Rows from block 3 of a small autoregressive pixel model, named by matrix and row number. Rows with one number belong to one neuron. Each number is 500 + 25 x the weight over its row's rms, rounded and kept within 0 to 999. All counts start at 0. Numbers have three digits each.
After each neuron's rows are labels from the 100 images, of 14976, where the neuron reaches its largest size: "responds to" is what is common among them. Only what is clearly more common there than usual is listed. The data: flat shapes of many kinds, plain or patterned, on busy backdrops. In brackets: how many of the 100.
# gate: MLP gate (model.blocks.3.mlp.gate.weight, 672x256), inputs 0-85
# fc1: MLP up (model.blocks.3.mlp.fc1.weight, 672x256), inputs 0-85
# fc2: MLP down (model.blocks.3.mlp.fc2.weight, 256x672, transposed), outputs 0-85

gate.625:530471477510495507531507499521480539518453482474549480522494515521524503516536521442520464528486520469521502494476496459519513475480500459504516510512503555486491488501511529506520520578528461505518528492474509548523526480525477516499520503540512499488489503
fc1.625:476486472487532482514475444490514492502455489543477479486514509447526497480522506471510506533533463482474505497484534528478505488524473462441495516484507495485491479512488459512476521503537533517511510472506498541530511504469492455520529496523520535512529517
fc2.625:490497510498504497489467530505452478516506517471472482482527483472490509422539512471527494524466517500465513493475526479525491508495466512516481494506505453483517487445495474527507492452498567462477511522453466491477517501503505527477483512445539477479470490
responds to: purple shape (51); its colour: purple (32)

gate.442:506482511502535471499500489482524517497541497545495523520494514467520484534483493509484493503478528513476459473494436522515476546536511470518512495506504494487509499507503509498543462459464490481489453518491452517500515476477539498503438533524494493521513463
fc1.442:489503526524530481510530529527482477516522507454495488525491465508508530502495491485471477520536515465496507490514562481524519452477471506512520477498478522492462473545478519488480476493543444500504441474474459515505505495496477481508523517497550461532509545
fc2.442:483513495483458505511454551519524548544516499508473477484503524507519500457538492496462460497516511486448524509534506457491481485476496526557541502511506511543531486478548483511484501464517527524505501508507493494502474482499506497500480481548523498515507501
responds to: hexagon (32); its colour: orange (25)

gate.1:500515511507471534476474509461468528455456527490488521487515523466501460491495513505509548522529525436491499479552468481479497513508545501503532486507554479484495518517504457523478550512547487506497520477482503475485526453487529508475508485528513524507521461
fc1.1:504484514467507500516478474535441505486488478456538511531510504514489500522477547501464529517531505520494502538518488536487523538500480497517447496494474508481485503544561532511473506502518563504490501500467487491493496523466496503508517504480488519478487537
fc2.1:502542485499502515450534539499498514511500501516494502505483477519491479511489500498450512477507503490503501465477515460471487506477511500498520490530520514508501529499502532484528433470493465479486488562492509493462524511491532509459543482510482489516505496
responds to: drop shadow (80)

gate.549:461521491451513506464496492497501524497450496497485485477511516520503469565522480505493503580474494566504443480472515493518512514523468463469469457445480455500506520503511508513511521495486549512492470533472513469482495498498474514497536481497479511480473482
fc1.549:510482507527508507502488546463452522541514510494472523507521472478499496522444494513523473470513498488514515522476477499510469475478500493514515530508499484463469505449537514474537509521515422490554471480517498507546466489518513498503539470532507478503519492
fc2.549:502489494497492504517525467511504500505502527549511500444482527457463496523497525447420509518480509495548521502505538477513495511542504514510527502475466501529509541490516523485473498506526546492497512494499466516469485522548548433561498506513511479488466538
responds to: orange shape (46); circle (37); largest shape: circle (30); its colour: red (27)

gate.278:440500449447513515501521507505534470486521516459502499472499526517516516494519524520493503496474503494501483523484542487535516532466520514458511489537489475468489492477513494500533519509467504510469516495455572522452465501517481544463441488474490533493467498
fc1.278:496504498500518492555500472515494478492522503542520506476516520509490480490505515509525466495526500475492524462460526479487455488483518512516460490494524515500496508489510520503508515483477481520524477515499491544513492494519529525527487479495472499533460475
fc2.278:486502502462496506486499500486494522485511509444496485465494500476477546496506513518469544562478520486511503533573533497476517505488513542503529531452543523469475539490517488488489491460507457524486462496497518482482524513525479522510490494465493456504503517
responds to: ring (65); largest shape: ring (49); frame (37)

gate.301:488491482473494452500501505528514484476475559471522521487495519532488510503527521486531522564497563494499493462520536487485464480578516517506524520490516528503501506489502483510522446499465506533488515545446507516524474477511518456498527484501527492457546491
fc1.301:524526490530511514521548518498530521497507506484478526482567503470513507524491479507473475497501456489506524491501530467458514470474510542473504463529505472489521501501471522509530409509495494458549471515465485482489457505501518485474493514531480530516464513
fc2.301:539492498496467561495495501468455508501526499472542498534500526491498486471438490520496493488469558497509534501504505512498503508468510525508508537520491513539491539512487469507470529538480434502504499489510510550492497556493510504518529466473539476497495509
responds to: red shape (46)

gate.269:500500480507508567532457480489543485493518519520479471506529509476485518529547519499517478525521491488510508499509489541490478455501485471536498513476573500451504493492505565517494517461475447459482499486532485472518504499521542480500478479462523532515482514
fc1.269:505490549509496458491493475486533495494457540503551473515522476511454509469493500481505492460498499535485504480510471473474503530499474477475506449545523488493544507530475525515529489481538537507490516501471503470516556504514488540512512511488483459514495514
fc2.269:515519475504469503503497479504479489489501519537502529514482508503502546524458528469450481534455492469525472516524530497462497462524493492493456512467455480480506513477495522497492507500502510516518507503510505527551470476504514449529484473556457516501512494
responds to: orange shape (75); its colour: orange (38)

gate.568:506472481514508507487529512476543484540519497504555486545503490495502496453494509504502510500495478556483455537491515493498513520492533454510460478504518483471497497503485511489504517526510484511513484481480463498492480470496489503475511520496449518523486476
fc1.568:519455545509525514492480464504503509511522526568520514469533513526526502493469505546544521499493483494497487538523496503476469504514492486515500491479469489513490469487497516541508484439494535485499474530519503535517489454475484529475505505493534499462499507
fc2.568:487523496473529513470486501521523539460433507514513506444457497511474500541514494500485486512496463493485537520446507525461492505491537529530500518498502538509510506482526463503509512507475515426536454460520485493510484487522520519509530476524492495547510501
responds to: orange shape (45); ring (42); frame (41)

gate.331:515540486484502535525472513492487469526524442535462491467495492511500489484482502516543493494509495542499521472447482442492501465500490499469483497491475506527487491526502478472523514511509474509487486499486507547542498515494510513470486513524499543518506480
fc1.331:487464493497530511538475502460468509526532493527482464483524495524493490493494499485519518521525502518463500499505498522543484490525510517504505485469463498501511481456540460486489510509536490510480466508471476537534543540495484471477430488486468490503467498
fc2.331:544517504485484508455503452473484470494488532450531543567493480483480493517521511481490524473444531478530532497510483477470456527451490466502538499545502539575514517465486545478497510521493486523515529485522509454440512533514524522530495530497507487513481466
responds to: green shape (54); teal shape (47); its colour: green (30); its colour: teal (28)

gate.362:515506519492500486537436464534498479509495486505445505541456521491523515520532528471489515512531482494470511457548508533514489457486531496479516462529506499486477466486500487530495499491490511498513460491503456497489500542499536470528481487493528489525456485
fc1.362:502529511494494493538486487486551548496451517538470463512450514509524493497498483466511522471520499468506480480566475529468465478485547481516514458497473517493485529501545505506464502500512488495492472486489503472506521523545525560447513524450528488468494488
fc2.362:498478494528452494466491519483483439473450513549481504510455513508474437512466510494496494518481488506463507491484480499500516503442529536491506465534513497493502526489553532494444541496491531504521489520504488486516509495493518495467472525517553514503555506
responds to: purple shape (49); its colour: purple (25)

gate.266:506469542472483483468523464530503491472505530486525487536480524488530454477498490509515518495542555501514503515544473503479511513511448506529523507492522475486454517513488553469564497482470522507494462465498482503503590542477493507517493478480504516472502491
fc1.266:517550516508456465508487503493518534472487461469533472490463473527465523508460495489505543480512515470481508542440482493471479448552501499439486526459500522469469541499479520520480501508479480503502509495473494487496519515497514478538543474495506477512478512
fc2.266:483513519484490529522554490470505481501526488517533551509516519504468484505506527482492522521458493493480443477524481477479508514516459504524467528524512480495490500500469500450489515446513513496559483494564507473479485485517452523476486511482485495467512507
responds to: red shape (67); its colour: red (37)

gate.66:501510484504572505477508473522507554500459468526523476519506537510449474502469471463515473463510472476520455511535502554489478539496500492513505513494458472512465486466505498558502480504494493497551489470516537482547483495527522509542519517508550491460468526
fc1.66:453520503490492437505494505492479504493503493508499459497478480469482564549537531515483505494483512513485470501485510470542507531536506470491560459466485459536519537495450434517530514493479451483469496504502554537466507537515508504488511531448497470555525498
fc2.66:489478478492463513449469494510473486529461486496492499449473520502468560472518468508465490490521546506478520494463502474475443525528498466501509485503525486497514507507509549498525494512544529512514495473446529502496489480541500536471486495482486513534473520
responds to: green shape (97); its colour: green (43)

gate.377:498504510513506500556488510461542489511518520520541504508460487514516508514479523452484480488441444517481472506479500500516489464482511466480497497501477528536481461525510469517500465463510535543521533490499542496494523528494483483501465491524549502532490487
fc1.377:486464503471536496504465470484479481472513476492526509472502520470559507520500520496512561469498504491530498476499469475479541510474525483538486493477525555476454490535484492512520436483529544515453488465501523506491477496491552518490503505479481443521555499
fc2.377:533495498502494521538546485511473493478503469460488530467481494500494520517474546495496452479505462461477482496491502530525476492485531512468506484544473498528542433474541520486514523485483486488527518529542522491507490507546488522490482526452470511527468528
responds to: red shape (58); its colour: red (28)

gate.431:510519434508487494522519527497487485523488496513530475518508545463483513509509557475486547493501526552496492458478480495520519475510497514538549513478523517473465468478487463478521487485467520517480476485486492513510506492498478496500513508503485516488453519
fc1.431:520529459470499482487508507497506447505477566530514478515528531479488501529506496437542523510487481532480496545480506500473506485519457482509497519470489544498493494474452468476502459475467527521506525527451482518536504505441495519516508510509464491520521515
fc2.431:509500508493481498513476541465502533499547516459499507505487486520511511467482454490421482532484544478514525528407497479490481524447519464487458525506481466493503549494528508449510551481522490501478480543539483509518561499531537482476460503505495479487474532
responds to: orange shape (57)

gate.565:467487496460522482454520483511516524509446505499532493510510503514533497478525512515492479534572520488493522502499481548490502566511510462519494480477525504524511498489516532492487522519463516509503484530473525498479534529555514471508505474524488513498498449
fc1.565:497476512481510512525457510534484463499490525465540467527482510486494489512528504481547526492446531473430444498467555498482507478455499493478503541499490519469494493502499498533488500498518530526510500552495532490520504520506462510507492450507511519495497495
fc2.565:491516486532516542524489493499519500458510499516476532478534512498503540542491500537474521503479438547501496550490469455465533520518454491541471478511533466496479492485463529515497458478533498498532517514499507510479547504478537442505459532469535508497500526
responds to: green shape (94); its colour: green (37)

gate.405:469509498490496519504483513452490509478486518476508468542455475494498523503480472563514512509504519530460453502560509495522534517517496478520447516510488495483474543547468474511460550478494537528531509488520498516535482482499481484529465484513498510475497458
fc1.405:512490503508498466502492508529501533494485496479498512490533537489503436509515532501474527509517518512522524492461506474477532515473515460511502509455512500509492494459520486495491507497519498540460520514497479474513477518547489574506463467486509499506489505
fc2.405:491512512506458513517454459493509499505490488501524460508532492483514507477513482478532497462507499479542515489531461453486507481520506486458482488537461463478537469509491449507496491490518485506485495501509532491487493532461492524545511483491513536509509477
responds to: count: two (42); cross (33)

gate.438:552470501506483519451512478524501442494497518512478526481524500471551452458516475508462489526496509522536472496492485520490542508469479509529479509460488516458480507487511502505485497499512479498528475523492533458520498498480519505508470535513551506488494523
fc1.438:438480464501498512480509516462565469538433507492473484466507461488486547512486520494480498505471498536540511547462547433521518517501518485488534493494514518503523547487473541547500496539496525495524486517437489480515527467511510514544477494493497479501518456
fc2.438:484477525516479472515499472531488505504470499446532457484519463456488498487500509491515543486496505505508465467507548511473469550512482503476573474515506489498555498503518521490491496498508457514538512506483541520453491492480518489531519501540507513476490521
responds to: orange shape (82); its colour: orange (30)

gate.596:473523495512517515494532561504537482516516445538513528478494484544459483521540457490472467523498520473523497500525517515457483503487532444489503463503509473566515510498558489537499496498504507488478493503505459498502479500483489465503481485491526520506485456
fc1.596:504501518481548488498524509479505456538537447476523522529501500535489505512502485500474537507478516494490543518514458470511484482526510491539528450495471491512462467455527482500511486504510504531523426487484487509486487525497498495534482456557517480517492507
fc2.596:517541531496490531486510490445461519479516516520511469481522496477502497490494517516521502508494539471506507515465542506488524527472491452490459519578535467494462502549469487506519528545460505495477507481512493508519512488509501545513473480500519498456492489
responds to: ring (58); frame (33); largest shape: ring (33)

gate.343:512489491529480499501539497474502491533483525468534531500482449472465501464481493479482532504510514554515501467499503459483525532537531520512464529514498492490520476467505495519520490473495491520517468501482511517490507499518480479487511504484533499482506508
fc1.343:529488522507522484533566529484498527490499505488506481473459542500521514515497482522534554479489484477537515522481521532462492497518509507484492465512495511540539482474485514500487566515516526525501480494502501496526507506492497473474495493518502477498553504
fc2.343:515522469480500529458523475500509499506500467556523514534454497522464481483505482523495485493553489545504486539450491543479452482467483517503502459536534492473463518538484543538512532515502488450474521496518534516474475478534503473550505503475516484483438473
responds to: red shape (44)

gate.374:497462500461549541516522519501500517493518502553493475427490505483527483513493462494530475494483504497503518497488477518469486503502526498515463502507531523531476503509508509483526490518484498510553492499455486520516513517526495485478514452485503502505490500
fc1.374:478474491483566486522501474495511513504499510500500478513478497505519497499493477474533506514528496516535473543486491490485471447509491514493502558509470513506514519489481513476483524509476548506459457504483491517485490459490469475526517489497507532498519523
fc2.374:530513535512465524562479498486496471516507488511479495532498520468487468526527554498490563450521573493478473498490450479491506467490462473506479468563459490546514495491484522513475500500501480491521511529521513468517508502497527456489518478475488506519540554
responds to: green shape (46)

gate.402:489514517506527484500531498481509489546433527520502501519474502488555537493501487506506468522485517494521478504517502535494497477460484536490509463520493518495507485482502464535465464507469486494535495485482511504532466531531477501495488491529533500551492522
fc1.402:478449494548479526499470518486479521515505406491507518519507469478480509473494517476466496512496536516493497562501534462498512534522482528508472527483456497480482524440487495525498516488507550521512472466456520523475484500521540474491474552496517474491519511
fc2.402:503523546502488513515491447508523509522541501507504543554467518501524506488490531492470500474563459490486512542499474489451494486512491557467498485469508517491478523524556503472493480503513482488507536534472459472456485499443500502510476520531528494485495516
responds to: purple shape (45)